python train.py --arch="resnet_bottleneck" --model="segmentation model" --crop_scale_min=1 --horizontal_flip=true --num_classes=5 --drop_path=0.2 --stem="single" --optimizer="soap" --lr=0.0015 --beta1=0.9 --one_sided=false --adamw_lr_other_params=0.00077 --batch_size=64 --epochs=3.1 --final_lr_fraction=0.1
Rows from block 9, named by matrix and row number. Rows with one number belong to one channel. Each number is 500 + 50 x the weight over its row's rms, rounded and kept within 0 to 999. All counts start at 0. Numbers have three digits each. After the name is the row's rms in percent of the matrix's.
# convs1: 3x3 conv (model.blocks.9.convs.1.weight, 144x144x3x3), inputs 40-49, a 3x3 kernel for each
# convs2: expand pointwise conv (model.blocks.9.convs.2.weight, 576x144x1x1, transposed), outputs 332-414
convs1.66 114:511509485495518494549525536509455527429414489512560474498415453437367493408461454570559545470535447476416479498507508477543453530545485483519488446472484514511470519518494512510488431484498506441493446440555576546527523515483491488469461389543506530520546471513550511528
convs1.67 104:415545479503532490513566527458501563378523546408533502519456564459469463481547534508554557472500541567552525475503512418520493451487456553421438534583486490461570456482573497448382445479492528449493481529533522463493543457462462552548503540535548518518479496529500567514
convs1.68 107:516502453517589461520471411505522474575346605443563532419431461486497443466551521473445496448476469448503462497469508481523477523520513474474458490680522520480506387405434505485492466514425429500534509397492483520487516517482492533522435465494508536516507522501505609500
convs1.69 099:525468420456545413484508539559459473459528457547567466539505428553451526546491554498445512445529467572544510470591505462530458513401489525514468532545464461513472469589553435488474472459442446425504469398523487394450450537554499366511519463494501490464522489490541482402
convs1.70 100:509515459498355587549461503565472455510411458537472582543462494466600481462468504464639518496542456515515484464495522459483493420506489496498455461549500479504433498522570596487453570539456532503521572636409475462500499583470525504509403543471539475527588308480502654587
convs1.71 102:501524487488502465512458449484507480517494503402492540440462453459473503468570530463510526540554493526463551523477474391428470527430504575529585532497527561478517464433469483480393490374480481491496527506604518490462512473452470487526497433461457513449496478408573510535
convs1.72 102:499516493444400498465503522535544498546615506497583478468494482507439486484501434531571552415442482471457563503482463515517561498455503539541455542470516463478479502551524530606546534505514498510515554547402581454488557421515391554378499454518485485550478486463466537493
convs1.73 094:512441458454482434494521457538547501510524481492546498520501466471549513510516480572556544561399503491480517530541527395464518444475523520556566563533543462526421512442509396413502455477518534551549507475553573511469496541531459477493509442552511418495492528450508495595
convs1.74 102:518583379476629482504534453397594516463753486450511509486411501488536522506425654436491567513513591503428513537511550496546481492529466464409531536497571500438563548476480528531419462531495536476510547473475560494458503531473432487481479493533546533482547498453486517497
convs1.75 097:490453431518382441484333452476452449557515450564633483520479529474424437497429453472490538496512464482492458511486526472448447521545511548519519515443479497506511578502596540486568442570469520516439493503436448495496489524507499569537533530460473491481433528422510451427
convs1.76 097:564523483535487513572525492419523505476460532481470517479518513548548490550531500518489489470567485533492494532571459517563590531439493516472535541382505466439466482480480480508482515492472483411485487450520491537483511528546504397606475568458527545567560492556435563545
convs1.77 107:498479479507538564451572470478418517514498534508545495424443452515513488565469563545545418488542520463455512497442575478483466601476480478438474450523477451562440528486482468553541435495401486364462559373578503632428500551487490517396548460539518404430534436542491463480
convs1.78 105:514495518467525468518429520490588387392430459504566415477503553486451433474519495477449521542439544534496501537510445516517541481587519405498499493526446536506487488520492477514491466589582507509494463641492489525507442552514498558406419559510508450490540453556525468514
convs1.79 095:525541467532516460466579464393526488510480500501516524506495522560446450517523527487457527481438511474505479525607556563517474494532409508525523553496463495487415553585590533555695511504420480555495550480559487427504522565553626544512561434488525535553477443437487517432
convs1.80 096:493526541524507540493604498517443503532429419526446453568488517520523418494440464495487569518448522513462462536482526460526610467415467520457540587479494413484408499526514461377479448476484524548537542569533510558542490448440462608507405451440470525449479438581500568514
convs1.81 102:575453482502428519552400489534475470463456636488466511453566523491486483554441433488522489403428432474462478518471554520521548487534500568493506537588394470529531493472484431475574461512488548574466594464438481481557483454520529560522465477469502518514441502579463518535
convs1.82 098:471557559511595547401513532515515515578465523530494507500486541489539496471542498529510505461484517415487537465563582464462482477491504577534522480611515556458462455477433409534373513572402432552422560503514432587572560527470410469498545533528531528463526482595498507457
convs1.83 106:471526530442505519574496440491490503523582463559463382479455531510485542518512490516550444561522429462476427482546453481508475526570534509424504516517506500527494528596528538416418400398377489479495446427465549547517478444481557449520452546475469498494526431555511538502
convs1.84 098:463519458529499557471449548446550536532463545562388480471437485388419417487493502563536488563455438539543449575480509525505488554497543443491497497573390520498528440461463374519425457471493549498517492460420454564516608560554500522433494461502481518524556430507572530498
convs1.85 099:485547408561529534516549455571565472521593515456568513483455431490542522526580517549341486460444502528468533504445523473469436437504471532572580421486520439494470423476484543501529445612561534510499484472482537526483513464496595535505482605557476505487560400538468639493
convs1.86 100:489546441515435550494466491516519483588515452541463484527486594505477535532478533515573552474429516558581611471535414521628482469523543527473602506340545580442526526486491574543524569441584505523523500410545504580442506496440525571536574496548510526507509474475421421447
convs1.87 100:458485465551471491458517496488496445440572440458528524585554492446425556504577456498446498524623551436580527538455460559448541492467532408440537429452511509470510530429577498498477487578491498540475417465517473505472468605477604434482513539518582510540477522437530466507
convs1.88 104:453419505538374520521564545499505524518528479596487459479474501476403576500555391493509535476548466500439428573471571482526482567477522522454552475470497499525460527478531533460503487506512459505481447507560495578500465446483422437409422421514537543466512543528512546567
convs1.89 096:505529519465450534526547537519512576371470674479575470508561463545496502545438611568482445494579467486524468397536542432549527526382483477461433461464529523448514511518474577456463546532484537413465406617435501454468554514446482512487489435480511514547431583488466483450
convs1.90 095:481522539486412477500499532436511406455488517401489410464404472384343603462580437458533489589493593510556495547496499474435473512488476490536512530575509472537494444460520513561501444645580502484467492515539464545467425569474482511590490504456618493553458391604485516513
convs1.91 099:486451437461552425550507529550518422463460595480519518478467494547458493538397557489516571488539596482488514450520515483489514483430426454496542497508484559521481478461492592735533488518559498460466447538529513449525505546502583375531530450524505520508491541523442561462
convs1.92 099:483530555501570430472435523490590457506497436545506428397490506462518525495488495569519527533526572485589500487423533518508569527643443401428496447450489543504466528493554538443496512602511474438528483530530492433479547452499538508513506590538568585516518527511528475391
convs1.93 095:505525547545564426543457441437491477552343551481497527482542491491495410507505455451478540492599456472501486490451502472560472429429473444509421534522487559574466515474544557586494517501522489485565524471455478495577487544451565537400543443457472492570525391505509559514
convs1.94 091:522470498520518457560450524471418501616397477507580500553498540491574478537503569495430481470457442446515524547479504476420504505502524485560511520474551476439467493504530488544540562524471492419444524460487454532505440450443560637544472522518490434468523471506458511545
convs1.95 102:530507540482590511425501515471474475541477433554492418458517508406421496475446492547459464543371455462448466458515503475562513438433510505456538386469481458431469600478522523571486481500422555471493489430396536485475483577522451571554514520538521575559507524549439497483
convs1.96 119:496519512486540489527515515509502471484538475497484450465491501476488454475538491519539580462512491554506480496574581485462503507541534606401598416543485538446474537501492539490486473503461482485529529434737477448515504491574492449595508564577524516483471479509486354632
convs1.97 102:463534504450437555507422468511552590547390546464473524535544509527540551558528471480453490521514507481473460514500526478582490524529464462424532488485507494538465560573487551582473476487496493396523507574484516552468481499495549498572580466488518525512518502470479490531
convs1.98 095:513494482459699428517528505531545543521422450536468443495575468504436438492449451528523537485549499482494475521481372508489517433481410533478506500530524557450476492401478500584440468452487528413454533426519537446523450589523525505465465516520546475534465460517529508506
convs1.99 094:480480499477593501462482467446477530402552491478478544464546451521435515402531426515607505579521438550489544493524501484515487449502503461481470411602459560483511525510474543437431531395575490546505524458625503559462485511490513543506375422456536458543542374482531560514
convs1.100 098:462511557433453510485592511494484469579493432517531473525464550499403520546481535551508496456561492514499493436608508457477459511488472488484596451598504427433547490545540490532477503504473516403505522559447517488485468483466484573457475474545469521517507506488554483467
convs1.101 109:501540620485503559571568512410470444408442557554547432438503476472455421545502534470512477560585448552488527479464468531356517474458480485510453446523546507492500531420503533535526497571524547469528384515522482476458509425482556577550541481505462450545502486504444562466
convs1.102 122:473474453446524512552537526471465536521517492468464429477494520525476465467584500570451472466584512476481555501483575578523427526477455470487514512501524586484583502489486550711519502489429549586438545478495469474575594475503563523557536501457384537421510484470679410466
convs1.103 103:521552556459586562485524533437455528492388619514460521460422482464518425555511454496488451493487510506501439481455551485546388569480490476486453533504505529492400456476438472501382432510485503473504546568461430473489472454488542536534521440538499468550470599534475542589
convs1.104 094:494509505499527521580511453515486494490561425504480449500534407446444561529489523523519472537403512540505469484507466469623553442542426539456522518495520453485521552533578579464570508502544479465538537658511525548498414617473537544535450578491488457530445389523515496504
convs1.105 100:501451495474505458492529521470465496520441431483475564511427499529531566520548475491499507557677528487490466480528534553402521488535482461492507500495435462490517497410514539542460472539535474522501420434562467516575467403463489487414478442515444478484415628550458482498
convs1.106 092:464458495481577569491489487538424466560514477472479552537448507489538461513522530510641514485445605610516558498518434511482515542543543488490555543453483482484483589549484591395501463474479527509516509454521504510475521534481467523595464488437544529472495505537471518563
convs1.107 097:456507522606648458475530521512577459487439414469399480522487563451479540494518500493466374535427498520453539485533493492438492516564527487491447452530514499437440497525478576625496435414468506387441522477596462482492442602411442537513432517500432519496504452477524548568
convs1.108 101:467419532536613430442512511460494470539510525526540413517414521498411458476471410464442506555494589446462504496560525482453467452481518494529541498489547551515575527490518473642516474385500568519516480403623479539489567503479439435389410471512464501553565477461620613480
convs1.109 106:477564520510520635523537517424476528590459332478284505479471493535495526528508499514575484473535441484500463515508491475460489479538518496454484437497498591512481454517452531575501514523441467531489481566469449555513561460511496655483523443453469507484530501519514513514
convs1.110 097:516512491491507531499503481533491502547534372550371447441442555501368495567559392491456561444486509496540500534439549470523504439546496497458533538515526489494454480485480594551451496514597555580451485454570580547526536538542528400514585588552492503495545449451544573467
convs1.111 098:497472491522466515554498457458482519526548484506496506470465511497459520483578459456463546434428474477519494488480603490378489527531503461459482601542523459519487473412455447439503474496453502537493402460453498464479553568483588408519542473565494490481380417539516397508
convs1.112 095:462538469512455478466531433473444493492544517484488525515493466556483442465508455436469485508525476434511443587517482471589426521570505487473564517614456497476547447459450396461439425474438527500479613437533524418501439332522385570505407464437524519500534577563558600545
convs1.113 097:490469509478743430494502550517497473558516524514521494497488530464470521547535482590498519442527547484606526467467420499544437473568471508443478516706505504505500497348469420562453549531531552469520444471596452620462519516508551554512586587467469564513471563495484481550
convs1.114 099:501583441539522563459542528487448486416450620538501507585546531463475509493404528515508526478504449558514504473530412479546498433454532511394536446608419477487460543506499546512518448483352554515535545520565467506466542540512485541509486420487490449495539459491537449448
convs1.115 098:492487472520285520486488446527525556480604449463541427534467466545596448537384492532575524463448537548528425435496498406574473504475534503500529427491567418352578470496448483483511527528531450543514518480494482534507513501511453504463482461488565531490486478518514507511
convs1.116 094:479493466492535558498492487520486552568440535525517567426511495490530480472525464481499444482561454485479536566494516495463429495459484514508516454431480465365507502537519455419397457413585496538496515440394539555450535471518455535496599525537498440472574596391516492520
convs1.117 113:540438507503417508517486521548458529481274549446432565432520516475593595614460408481457395509442405482517370527545503504349491483448546490523500427534474457502476490536422553554419524491490456548491443564644452479519510527502525505447583488487478528510481514556481455486
convs1.118 097:531534413496373415530507493532525478492522472479519477513476484530528637481496520551502508502562529487545477545447498465549510436622581546445491552473507491654480505537437461547529489483478419488522595316526487489549528385540393476469478442467472448556516525484508478515
convs1.119 087:480491472505549535474440541579513493409499531556443440458531412430513499456523378530509512505459474496465490494537521509522457418436545500461494469554519571590458517503478558496493535503516506451532449400603552503419542534529493435517566473440545457538547412543463503540
convs1.120 098:480465453561458512498478510553481463578525482519502446580569541568372528491511477512494469491441568512483530454548505483515467547628477497443536512522490521528496447502471443406503550543512483503565485518657523448518470601506556429434435424436494566483531568508514404460
convs1.121 093:500515521425411476482343536607585496499502572529519495528522459516479551483529548524463496551612576495553483493376534515443446419496487441449398431488336368411468484469561474450492513400506465492498530530382521502528440561497508425452534483459526535459475572494494520451
convs1.122 094:472397420547606447478458504519401484423487630497525463488540480511579454544389434448562534566417576500451458498451438527405554533509476424441478534561495421432499498542569574617520444511623516526447488426486536508481539571530466513470442470543567459472501457520474593509
convs1.123 103:509462446490657394419493479446499449465595564423559588518436537509480465384451479469458438446513574497459532438480512526555612512446480453493483459585449469488421494554476431472482467431479461538520554456461518486537447619495418502528448518498503508509507478522527654467
convs1.124 103:493478544476517596542499566460525478567515438445444426513453513544503498449448513490557570532465508534542517514458470417527448484474552533476456497512425556570476469416514501431337506568496455489481552610469606550498491520439552629486511507492486487546527506515480500528
convs1.125 105:451507502452630416504408436519579468502558538511594582536498458547398475564462451552534463532349519545453536495519477447489454520486465492475523442425555496540415497478536434414534490460497489495523521423442552455505455642485518478541399516512424452475494430463535626466
convs1.126 097:507450515465440465496546541508480378590519513533520505437516548509559481551571444583496606521548476523451407450447496422517489530485555533488546480427479506391510547488556432461514512486531507576500501529458410424519436552482488531493473502468505517452563461539532511529
convs1.127 105:470537498532539457503438416509489463400625521603508506382500434583418516512574523471517495454523497503492519473416508410375520512478479450462543522560467457483507507559509519557529536536450492506538523476516472538454503554478488507447533532497511516427542499451477526501
convs1.128 092:471509483524512599506523455503467422257402527475538515471406454484442413495442401435428504502607473487464535524536573475520543459496423460530531541463447501503490563500493531499454518468497453503419507620484532471441489463508521529429486528511525494499514458431508568524
convs1.129 095:464523483538506535539529470546435510527453501482397552495598473463471435523442540528604471560486505473426442554453527456493506545575403404388531522510459460445510501525413441456506584442445528565407571548571541581499538549539566425532483528508407428421520451462501587497
convs1.130 107:452465526500491471543576497488474523502443498478600529464476530496400413526479511492525497496710499428475463519600500486455502516423503407484512448512465497462562483586538486393548494513552513410458521461491512531497482492471465486515451456463475470447603650474548520498
convs1.131 095:533502437486560410466340541617515518552490554553541532585539458472545570452515520493439475453488488462488520482498451598580467483492472482558511489618533463435509519438574531524542458400518510518496558496392514434440490625538608554581454568489461569481573463507475488508
convs1.132 100:434337416439361534445578483527554583553500601501526505522460474483437562506464491486414523578618526475580487507481475520512499518478464482523485499521402468438537509557518454490495542431530543499502412542501452514489424561576470556600522475471463551518494471554506573496
convs1.133 101:511492440585576498490561474479542521560461452512568509524452411478486484548517604496523534516443509453501557534542493460512464480491458528544498465517404414482530479503542586424578592447452510512484373463590427512490501543585489597413518451514525486561478512505474455489
convs1.134 098:488544519471410553469459384479475526475484579477569530505477550496489550531554494556561540512629520451574549537429428549439450490474506425390565387453500540453478489454484554513472468587486560497473481482562403532597485523476408459519505504462488463464471498486423428531
convs1.135 100:474479490536504528560426555538412544456454615521492512493424516515517536422504536507527498408589427486612491524468503483442580520523579597495423581464501567473508513450482490466446591495476453481465457509445505509506504490506539421494501502461467547552544506486493535475
convs1.136 100:516570550501648497494541506505453449508428541552464435433515502454538499544491435512571522541537593460550482475513561464539439464504554441571487584631537548521410521507461568533479498575501517495491544483523491457467436578565395545507494604559527504492495398413519473473
convs1.137 095:486456534498684438464572572558475505463456456433541492530547522544503480493590506472447509488530481491515544466540423516547547558477426512453499474650457505543525511404489453594455484479582510561490433540565554489573498478505576565485472495539518509449438488519474433497
convs1.138 098:513496549538366604529505415514429534478412553562525473514567506553558482507520434487505447469539462506429647459603560465570567473404516567528468491601430499478583467515512515503562465534486477494455533491484492425474580459518518464533474525517523539504539469510490622567
convs1.139 098:535500549419444483533460512481524587545519494480535490439567466481441527455537494509591540568469477550534503501584404443589496450484486576472577449553508525473484485528518529532519474496558501524495436492683537456522565537494503520588463507541532480505510534467534390550
convs1.140 091:489434557483580528551571454442514471452483400452475472432575418430515551524384482500504586518467525472520501473522339427564458510490493498527527561431455531592437417437500478556538504468461429448462452497475451513492442566578451530483494428482485501575512550559496536436
convs2.66 097:507467530412556544487479576528460517590468515455562405579470529432524472483489483417461538531494522463451489455627500557518552527508506513464536498459551523582483459473504448477390489530491500447537534468476441528486512510405472418478491621451362443
convs2.67 101:496502482525524456479489605534502475475547523621545457572493520579487530506506438601533427436515474494532502492497489499465505472479530500460477453536526482431516564600484631434497521451407492500530514557626539564491484571485538511534505482530524559
convs2.68 102:485463427462472502446499479492438459492356387439478473492521452461482536503500455583504502549487526460532499520526491488462455543463444470551415572428431483496543389471484482531460499467536474447526564505517479536495397419499498459479518562581435495
convs2.69 101:420491533495566523483496415531483507503489410489572503465515426426454557475488507645518434432498529481465487563577531478550498544453467471554547449430482502497470535421462539429483496512533467547444543593644574508450548523408509479551466518542426559
convs2.70 094:535671447485510567455521535508496478555533550541511455621476479485496520515532433470497455478576510407509528470464489576521496544461642502521505488518467480496452480522424462494479491538493470480489491502524482479578449471513509532527569473548547476
convs2.71 099:456429437524467456448581558403525506466589522599421433449491517469472461512574479459537533499491483526511564525573516444494509495503525442472535524436361483459535503482500403472562476554473500485515503436457421520478431477498425477436497478484480477
convs2.72 118:515495459495554499613473565470460511369597608485463477540505551555521417494495532473488519500463411530609486439465537477540493489487481528418488429466630441491539597542496480503537401515487419483499519493405466537464526563482409665500484525545526484
convs2.73 096:491450575482444539479590531436541496535510627476441510522498501500535492526565462456615498483520485519444568514556521534458558486475580485536494564452523539535545479521535445525458493511484520546530455545533438471559545498477554436505555515564469483
convs2.74 090:447550481424524526479520531434514517495480497390564434527497523480496477494565536497437425420514491563464486514587492460578518498492549505441564507501489584517486471519445512443463555469466540520521480464416496435465492488483417464399481492428420473
convs2.75 091:532521438565435536403510423556514506550497416427455517502443495481567531454485431547492457491460551454499497548399508446581504399473491510538482496446460463590487497395517429405441511496713462521487529516505465447502534513496543483517418477466502576
convs2.76 095:517554458564467464464537535478489476450490591541506568462507540514460442481500440561507452489530563486523515445454471405532489461483454495444501453395460556538523496470590459429499526399528593443456490475436481526485433463566477540427386493492451449
convs2.77 089:536579504552482450521493472598491480544555482486569559442496477553497570512542439484489485522471495432608511595460504501570441438489518491521479545503529486502511561425487420403580494526508464624516527595542543555474545509494560560586597495491547547
convs2.78 119:402450517543486536508467574556506548463518525459479503441490475594506581486507486520466472479466430579611493520482547515526435559440512503472535500534532531493482563560522477465639528356518485521466470515471539454522618536508555595542454505419533535
convs2.79 105:535492473562560452597505417424580518483546441319584501554475461510512514492539554508509525497418592548457504476481481620499502471520461491529498501501525472499485468573451490528496482538451533475532490501527530498565516590446554508524494428449510497
convs2.80 091:490561622479586532486525494435545540516619498490511557570591531543499508593527507549485565476465520671466498490552500464529577450453458580513477500514534480465552530532501388680477482562428457582486545555552570565482467655517456532473506516556506503
convs2.81 103:480456455496444477474491491475541489559503540505525409521490453585511549506501453513500422511449519481599491509463438609512440497484434480482475518506490486510509504534549510491546523678513437527506535548539548476459469547524572561557545549538572588
convs2.82 091:395551478555471504547482460458577561586476507504421455453524471554476524519510563626504453418481572541552493575443393498537409501477448467500513538514485482455499521574473494450542482484461555473462434465456530532444429533558522556545611514606548496
convs2.83 111:646593420523537493512514502431572538379459494503448533525519491444490469518468495362488581470496602466416494466495501537499505519531426508484558551538466484463493453592520525476444530479553490447505482476484465440477544549573477450453460475497519488
convs2.84 090:519517536426415484473502491505549477605440470652601441583579530464462469525494466541508476493572471428429508551530511504500496553501522462571529588526600486564497493604446630397467488559448486486547485397487519470523507489448466483436626484437431423
convs2.85 092:492507463595498474535499445519497536501564505441575522477473479540498551476518514495511456497495545495522491438402428481433472477493512544467432507476494519507510497410483419445553510513512478501460497510497534483441475496566601530595519455462563533
convs2.86 094:576536523500363471524524472505442498456459507498407484439475517471549555506540492545525419487513531477527495583507498531554453516465516535473515488489543479455500461576481494419586429529541428552513501495454583510470523581452487503408553460413450468
convs2.87 100:503475530568490498450543474429532426505578351480412426528516557482572506518521540490530487607511490453401509518481547510495535532491530486539509531480545548477495514501551549443457529458461432468509438516646540547544477549527594406547464506496514485
convs2.88 106:469572497439518498532517467454567478413450540473584544604488474469419470504494481461499482437534512501464491478454444499558445542534542488463529478469431455461471434513381503575465396496498483521508494461470463481502462634559358478426485495524519483
convs2.89 096:559579604524488502492474556505442469586467453502423559430439576493495501460484524523484501440511443443380501469446459533530450587554503503551530479449461404448481434427455538518445493424450459392450500564515394474444571539533526575498459555440529472
convs2.90 100:431502439552500488565495540550567461435534519376579518530522485504511550481501579553538409488484388600531521444631459514481472450495541465466472489524533547522475548458584454583460588409519508544504534500614568462503501567559549543494525485486473553
convs2.91 091:400436476492612494485527524503518469533484462558465504520512475449517476509548514611491439444460528502510502508609505424470490460483426560507454479493496541575509490601420593471464470558486529476579506512544500513456492511494447414393386519551459477
convs2.92 098:473443507484379489489439438592619524600348494518455541541489533491522543514432559494449461486531565456406483530560514458464493601495501432630537568551476572494507450503476727533535507526531451502474517463464453457504511558493490487507555472518488413
convs2.93 099:528494508483445456501441453433532465483499490600454441496445514491436477472397466543487449530506571496490495500507487532570491456547519487416530531509491511437479495513453424489491419562507534470431448462483459498544489503365445482480590513556409457
convs2.94 110:403496489494451475553484579526474508525453514598539510463528536513468480491510502534468415546508564454480504453600434452592453519494448486440532485386490575514498527467443459416473533553450538503513444475458479457429503550610435495466500524408477445
convs2.95 114:490538460469461525522508419552509539449431498440383465589501546494526464485484510497481436519497515498548523505510530395510493475523486474445565427462588451504520538491479466476517504511492517569497406453515485464487496499519494510472475420484494428
convs2.96 129:474422498506528481526668508452529516507507567447525500513587499489501496615645475492604531492497494449535591453568504481539530507499505485541500424456548489449638483516434501488472501495470449511643510464447498609505483493508475501491466474620467502
convs2.97 110:456484486481416504469489559574472449546491497618526499539500459571493556488511489491478423529502473575555494496548549578493432486470552466477548555380560498567485560463511563480549498559544425539434498522527491479484617428473510568565433498512565506
convs2.98 092:465500443475509447412483625510448537538495474500519537486475485502557456472557489516494463617477571482497482426540532559516454455483500498531493462504519564584485554467546619513535526596504554525524523501461464547495476540479498549442550486564480500
convs2.99 093:491429436509534520401591469556584632634537628469466568555557547500542538556563543432568385433493507502468584534517462507571462523548552478497541627537646524478563504477601515502511468467491504529518486492432524606508569513552512505547393527554438472
convs2.100 093:450630426495548465640461443422463505474493529471477512446535496472475483547462501557516527530512433421483517535529448460567630475502503547508460391517555510436573483572480391467449496571616454501519502600442484551531588690526450482409507524475448527
convs2.101 090:498564486492494503511497503481510522468474478450502467591519464459508487481479516442506521468493475398453502435554469468564583530507517521457549563515510523482513502474488554401458508546539444428510525391532408496498430573435480512476499521453475447
convs2.102 110:521551464461504722478534503499496481544516470442508520560463478504473499453523529514542513536614549551486515493471492572500500570492638500495508528560505560620501481518515477536482479500536461503522488505476526589591446505563526465523514506506557476
convs2.103 098:484473531474507506532462497434440501392624351447474551434517380543494470460496569510509433465450455528570500470514472503527467423486486472498447475524557511511489560387584491456539536452458461435554466490552523486474416532600525510547451545533568495
convs2.104 096:510464468628481521498491454433498500485551527395514591505555467512551469509563517386501509471474535513514486465507425492489553453458491506562411485471577572519450546500463482557529510575515454504525506500530508536513447504582495528479503538474530460
convs2.105 102:482406504499507534472501530483552473606499484448596456566518466484616553479475488526467520492525426559484501530489543451451496559462500542621499551486467497520458519490443633529534481520476544472563510576565539456475466457491494514537538530467479543
convs2.106 092:496413519565456504494506466553482513521480535483514473439540542507561484552508517499530492509465500575472524424492485551637495513526459512450455551543460508512614491389615374629567486446477588494718564515436590607494454406509561512467596457561490470
convs2.107 091:469481463485534468505554564523423481468481515375435383425452462450576501510531474466546479503438525520479510458482500555576450516543479489587522482441417468492525453482595466543480557607522542525520535569452467561512482449409606484517520488493472572
convs2.108 096:525449483497556524603521459501501435494549432409501609604539515466488454476469569461533513521511457522468497516524387494499562515495527502489517535560429622555499483575463487572482452576459538480519479407444475534494437485429386500458427554538486503
convs2.109 111:535479493456403458480492438542500490502533499432566539569478623548517494467460507501475416496501458563550498493489567464583394573576474471462582456453467504438486609467452524411538566472507527523503456462420469533459703574440548629540489446471499512
convs2.110 084:506531474516503520420509488498560540494400492561514462432515445586521484498544403437486504471559575493517468580527476516505506441500559488461444419479440500517510490582592468379540553465613487535566536500557504555473487307537529474536522494482569535
convs2.111 095:516417508409498485475492458500472500547433428533605480473428497482556569486478483561462485489461495534505511485442503542466464475494505501648503500401443562478497488517339489403501367540467514582424501527494598464471530515567505544500452481519491530
convs2.112 110:468398455444491478543493479530473498505464465486494442495448506417528471503476547464547495507527537559525505523577495468438525478476471539480482455488458495522498438397368474445497479571469491501434500443467481453468484464440397456421480520458418484
convs2.113 110:560411594550494507440500510519584448580429518435524441487472489606594533481525479487474449479485558553550491460397537554479526529448507500443463520514437441467498531528444338473511615482476444532514517506604531463461483471546697502577483490587562549
convs2.114 092:451532492463549483568519576553490535420471521554466552448529534484489512497529535550537505437522493427488519511516432536585619467518559504491392382531467501490495458507528463567554465600524510533531516570554503494456520464556470509505495513511530559
convs2.115 108:590484555491509516429542588538581493666524538462515440551530547571490493511538492575508428490503531539619518487439467487549492554519539456553582686515484518558513555450630535565554463454460534622508480567495563517473504407522411547476515453508542459
convs2.116 091:486500489544554483501513496479490609384451468424530457573439564463656551491451506493520589529531491584533495506462589437494529534501480519466416330450466486501486481498534517495532569492460652558402524529557582532562430466442408493465531528474455566
convs2.117 099:489496532451550486631488488431511471562455499530529429556472459416534473468471607551477454522599433523395491461466466570509519517522527479486554560586477540387479439491536499514397531475454468462524530476517468489575517533444476455469503589486448482
convs2.118 094:503465485444355472502545481456473465676547498521388439541491595435506516457443609547517532429548449430422498597466488502483570610511445468501532578485437546486474569526473505522526495513479428558516538533497617528494510517494493547508527537457465462
convs2.119 106:521572502483444446517485451483495496507513469644431449468583483475499494538591504453552493672508498511563497557541445499470463527509519490490531482487515536509553520501577457436532543543507446499583554450516475572441533514529447535477474540440491460
convs2.120 088:425505434539540483443503530537591582595420446434458468516511457432456516482510586637512439560441556581563516561585564494502517497423557498534499520398494464507476412502609450572467542419496532518500480535586521489452438402519590451547597550556510502
convs2.121 101:536422465472580534443517592474450431534554552482518554702451574526648492475476468456477514442483474520414494554532621526485519550472512607510556636518522480516470501478532540579455488517504422515488505479429466472464543300523518553561507548516452479
convs2.122 094:514565499491467455553512546457526452618510457536547458604493483472437507483498405448514420586529461381484498500524476502527458544500563479462570617538514526447444534421461457468500460537457453438533483521372504555503520557494540543465382488606452491
convs2.123 088:544542478465546538630514501406458457444573481454502545526513509464485476496417568490474573521533425468470492461456431454460522487489486543489456490507553487491473493483577519504420528567452559473479544485496535518521485536497528433497453542519497478
convs2.124 114:488459475470506501588506551614560514471497530434426521576580543509436460506495526498472488561495520594486505488499548508528465490521496509612569577452613540491497526539625412425511465436544504462484421436452462492542533567523530479511501469547540518
convs2.125 088:531502473555544504516467414504529544524450598409490455497528556461448524514445533483464550550501502498497508521533434547429460524409543488482525571510626466448500435346511509487469433450609457495538536561507503478476500484503464505453459521494483495
convs2.126 091:456502505510488528620545514482506461623413498447592560536584475471528534535593507395560474548552459388532523493460545575474551523485438447522469509583472475461495496500531385504549540501519499521550607478523570507558498540478493527509507523446455541
convs2.127 099:461513551417564549467496583433511499579442520362569446525505526470429459486566533596462583474533518515470475530571463506517540508554466531500493463536486398441567469503551558480431468532510583494519522528529509539539469584417470483430417535474452468
convs2.128 100:571425486503510474611480573463490467463480438494492627497491463439454462494459474534515532544554488442485530489549483504540539529585528517454504448611467478444496488574492406463414473506537472480452454418474526480451526503439489477506631492483471423
convs2.129 093:576418529448462664484500548439501468504486557522460485503486483521447503484441508495476506428520487494578477491433448454472465448514529474452466537493465508584501535573402397494537459462481552545486462485491475506576495483551525530530447471570544473
convs2.130 127:451508462475599520638491492561496486430505472520709538388509468510565470500449485489514533470508518479585491524487450513485517482492536521663422480453511514487493508514616586502514492511458578452530567524597485484481431503486520509525491509537535486
convs2.131 104:558557531588562503578533416370535555487521577396458474521495472470523490499470597518512479515477595488497517458395512452564489485584473490441538440555490509439513507593442478548516583501412463446523466501496505544477474647505517557543550485494518503
convs2.132 090:549549493453553477467513567546501474517517504594408551509474537521533583470540498366496593491503525540498496510473472571482476510602529499497494533499542496546535484456499430549498446567594498574532485503496496533492536421493514455538525482468510522
convs2.133 099:501548453551474497522542468540515562415507539488471427429485435581490517508521507494547615484514374374609499547444525504536455481469508488538501447430438412461526595492504505540578485440514518577499543574533476559489531518506555566540446486448622567
convs2.134 092:479584629465451474573496542512583482450476468433564545570456453517591508466521465474527557487494513578578501581403584505476500628485405570493497533528487518457524574512433606581514457450417368445489487419559438531513503551529401538448492514465570534
convs2.135 095:436544475542470513440464353485484500521476455478546574471466432529458524481483529569471525489428513539514482482474512464406461473460510508524464474436476450510476480448542528579545533563539520507515514490488477462468546475598514540611548484445590561
convs2.136 102:393524602525520464462503533507495493426485451529464568522487493422513462504530494434511503536504539465339505549434511395455505539476483471574525578527476490503511411487610490514452575457524552448552518429516468547576424556456567455543504492540425490
convs2.137 102:395534485558594512486510437492565455477479423529433423513502492480553530454490478564497515431504493546510494541526518422548498495477485541486484428471510504519486477456531429451511574426613533454526552595625562488501422567557674414572575457533490560
convs2.138 102:455556454482490583586553536467522478516492401509522462507534447496480517537453491478510488441541465521645530525451491490612490541464455440442496505523468522467559517577515454520563511460569402512544519542470522582502548521554555463576658534561556592
convs2.139 102:460459575525477520542613353544477502499449582539601482465478511517567521489596510466491524459482493449513514538566534533614482451510531529568466538510537489547503590602439498535522459468502504490517491549490425475535475460457494486483513523511533537
convs2.140 095:456573482512591431637478458533397462481481504400638412507504485532479478517387484452506423547526468585498490486533542575504429511433476455584478484511515503468488472537462501466450406446513549477549464524439458473490554452547435466458607463408580429